From a checkpoint of a small model that predicts nearness at each pixel.
Training: soap at rate 0.0014, 11600 steps, batches of 128.
Data: trained on single toy objects rendered from many sides on busy backdrops, 203450 training examples, 7.3 epochs.
Rows from block 2 of the decoder of a small model that predicts nearness at each pixel, named by matrix and row number. Each number is 128 + 24 x the weight over its row's rms, rounded and kept within 0 to 255. All counts start at 0.
After each channel's rows are labels from the 100 images, of 14976, where the channel reaches its highest value: "peak on" is the class under the peak. Only what is clearly more common there than usual is listed. The data: single toy objects rendered from many sides on busy backdrops. In brackets: how many of the 100.
# conv: 3x3 conv (decoder.mid.2.conv.weight, 128x128x3x3, each kernel summed), inputs 0-127

conv.51 [108 149 147  89 167 151 129  74 153 162 127 128 101 103 109 148 140  66 133 136 124 124 155  97  76 130 115 114 146 147 133 116 123 191  91 140 126 151 148 129  91 117 147 150 102 136 109  77 100 134 134 133 135 140 143  91 111 137 117 111 152 112 107 121 117  85 139 125 103 123 151 116 131 153 108 139 106  98 109 107  85 114 147 132  65  95 105 128 129 172 129 109 103 130 104 152  99 134 126 168 123 127 134 113 111  90  92 116 146 131 151 162 103 173 102 127 111 168 123 105 120 118 125  89 120 123 147 146]
peak on: part in the main colour (84)

conv.122 [148 201 146 126 158  99 123 112 107 128 139 107 153 155 105  94 132  88 141 108 136  71 100 163 145 123 157 127  74 106 156 136 131 165 111 181  98 126 116 118 116  86  84  69 143 143 130 150 116 135 131 173 135 137  92 125 125 129 132 123 112 121 142 103 146 144 131 145 140 116 140  81  89 132 107 101 143 120  94 138 148 133  80  88 139 125 102 122 117 149 101 127 128 165 110 160 150 121 125  94 109 125 111 150 156 104 153 155 140 122  90 141 122  95 137 118 136 134 159 157 130 142 108 160 118 107 115 143]
peak on: white part (36)

conv.115 [ 83 104 132 127 123  82 117 121 122 106  74 121 134 104 116 141 100 129  99 128 131 122 106 138  96 123  82  88  91 117 101 111 108 109 116 138 170 102  97 103 118 162 142 129 118 148 154 109  86 109 109  96 133 149 146 103 109 116 134  95 112  76 111 150  92 131 111 112  91 142 100 124  96 117 125 118 103 119 164 131  90 107 108 142 129 113 114  97 112 111 119 122  95  92 152  93  92  98  79 108 108 110 121 134 109 130  92  91 142 102 126  88 117 144  94 100  85 103 120 124 134 113 131 108 134 103 144  78]
peak on: part in the main colour (44)

conv.127 [147 182 140 155 142 165 129 112 104 182 110 121 127 115 110 110 121 115 138 109 136 142  95 156 148 139 121 157 139 164 102  89  90 144  98 161 139 170 157  86 157  86 107 110 123  92 132  98 153 139 127 156 167 128 151 115 119 112 139 125  98  85  67 120 144 142 112 141 112 129 134 129 131 133 178 113 150 128 153 155 114 128 118 143 102 111 105 135 114 131  87 113 120 125 157 139 141  97 109 119 150 143 130 116 103 130 122 163 138  89  82 158 132 118 102  87 107 144 103  91 155 149 133 127 108 125 143 189]
peak on: part in the second colour (31)

conv.123 [172 115 126 115 102 160 156 163 138 125 158  78 114 136  93 116 136 107 152 104 154 110  93 146 100  88 141 160 109 133 125 129 115 146 162 136  95 124  90 136 113 112  85  88  98 118  87 122 147 111 139 158 127  61  89 102 155 144 147  98 152 113 130 125 146  98 101 133 170 103 125  80 155  97  94 101 129 100 102 124 140 163 116  94 158 144  98 143  91 106  81 154 145 140 103 149 151 135  99 111 127 106 121 131 116 128 151 149 134 119 103 108 126 140 142 153 140 140 147 117 136 150  87 128 120 149 121 147]
peak on: white part (63)

conv.121 [142  86 110  73 103 126 115 135 157 118 138 176 130 129 138 112 122 168 126 140 110 142  98  77 119 116 127 125 117 120 108 102 125 105 139 141 112 110 158 132 107  84 142 130 125 122  77 170 133 101 154 115 110 118 103 145 122 127 131 144  75 159 113 121 168 132 140 143 141  92 149 135 168 168 125 121 101 124  92 163 166 146 133 113 161 174 184 130 135 129 155 109 133 126  83  94 117 134 134 131 108 113 126 129 151 180 139 108 127 191 131 103 104 114 126 141 139  99 146 174 116 162 139 150 138 157 110 112]
peak on: part in the main colour (45)

conv.120 [146 119 126 116  95 111  87 136 119 124 146 191  88 132 167 109 154 134 136 127 142 158 104  91 121 116 136 129 144 144 124 175 113 130 168 154  99 117 142 163 139  80 130 138 130 128 118 148 107 134 123 176 115 148 104 139 148  91 109 108  92 170 144 101 154  97 140 154 162  87 110 137 115 114 141 139 124  94  86 141 138 155 162  75 127 129 108 109 134 125 172 156 107 158  93 124 162 142 156 107 137 123 129 121 152 138 147 115 106 138 137  73 121  79 135 154 147 151 168 107 105 122 111 138  90 126 123 149]
peak on: part in the main colour (67)

conv.78 [116  93  87 144 153  92 158 104 117 107 108 122 102 132 114 103 107 148 126 159 134 101 105 105 109 114  99 107 127 132 141 176 132 116 135 108 161  82 142 131 179 130 124 167  99 134 155 109 101 116 117 115 151 144 124 112 114 131 119 109 109  75 147 117  80  97 139 123 101 132  86 112  87  77 130 111  83 122 156 147  91 121  92 154 136 111 158 104 146 119 146 129 105 100 156 100 132 102 104 163 128 141 190 139  96 114 108 115 118 146 136 107  97 120 122 145  96  98 137 131 130 118 130  80 161 135 146 102]
peak on: part in the main colour (69); part in the second colour (27)

conv.28 [ 78 144 141 152 138 141  86  89 107  97 103 127 138 128 129  93 144 115 136 100 130 108 126 181 111 118 115 134 102 121 102 134  97 128  77  69 110 168 100 101 199 119  66 104 126 110 153 102 112 146 119 139 121 172 139 119 112 136  72 150 117  87 165 158 124 144  85 160 103 119 146 168 113 111 140 103 152 120 193 155 124 132 120 134 103 142 141 107 153 142 130 149 126 119 145 125 138 105 127 122 101 123 144 124 118 133 151 123 108 101 115 158  94 123 143 111 107 114 120 136 141 138 139 111 111 125 143 118]
peak on: part in the main colour (55); white part (26)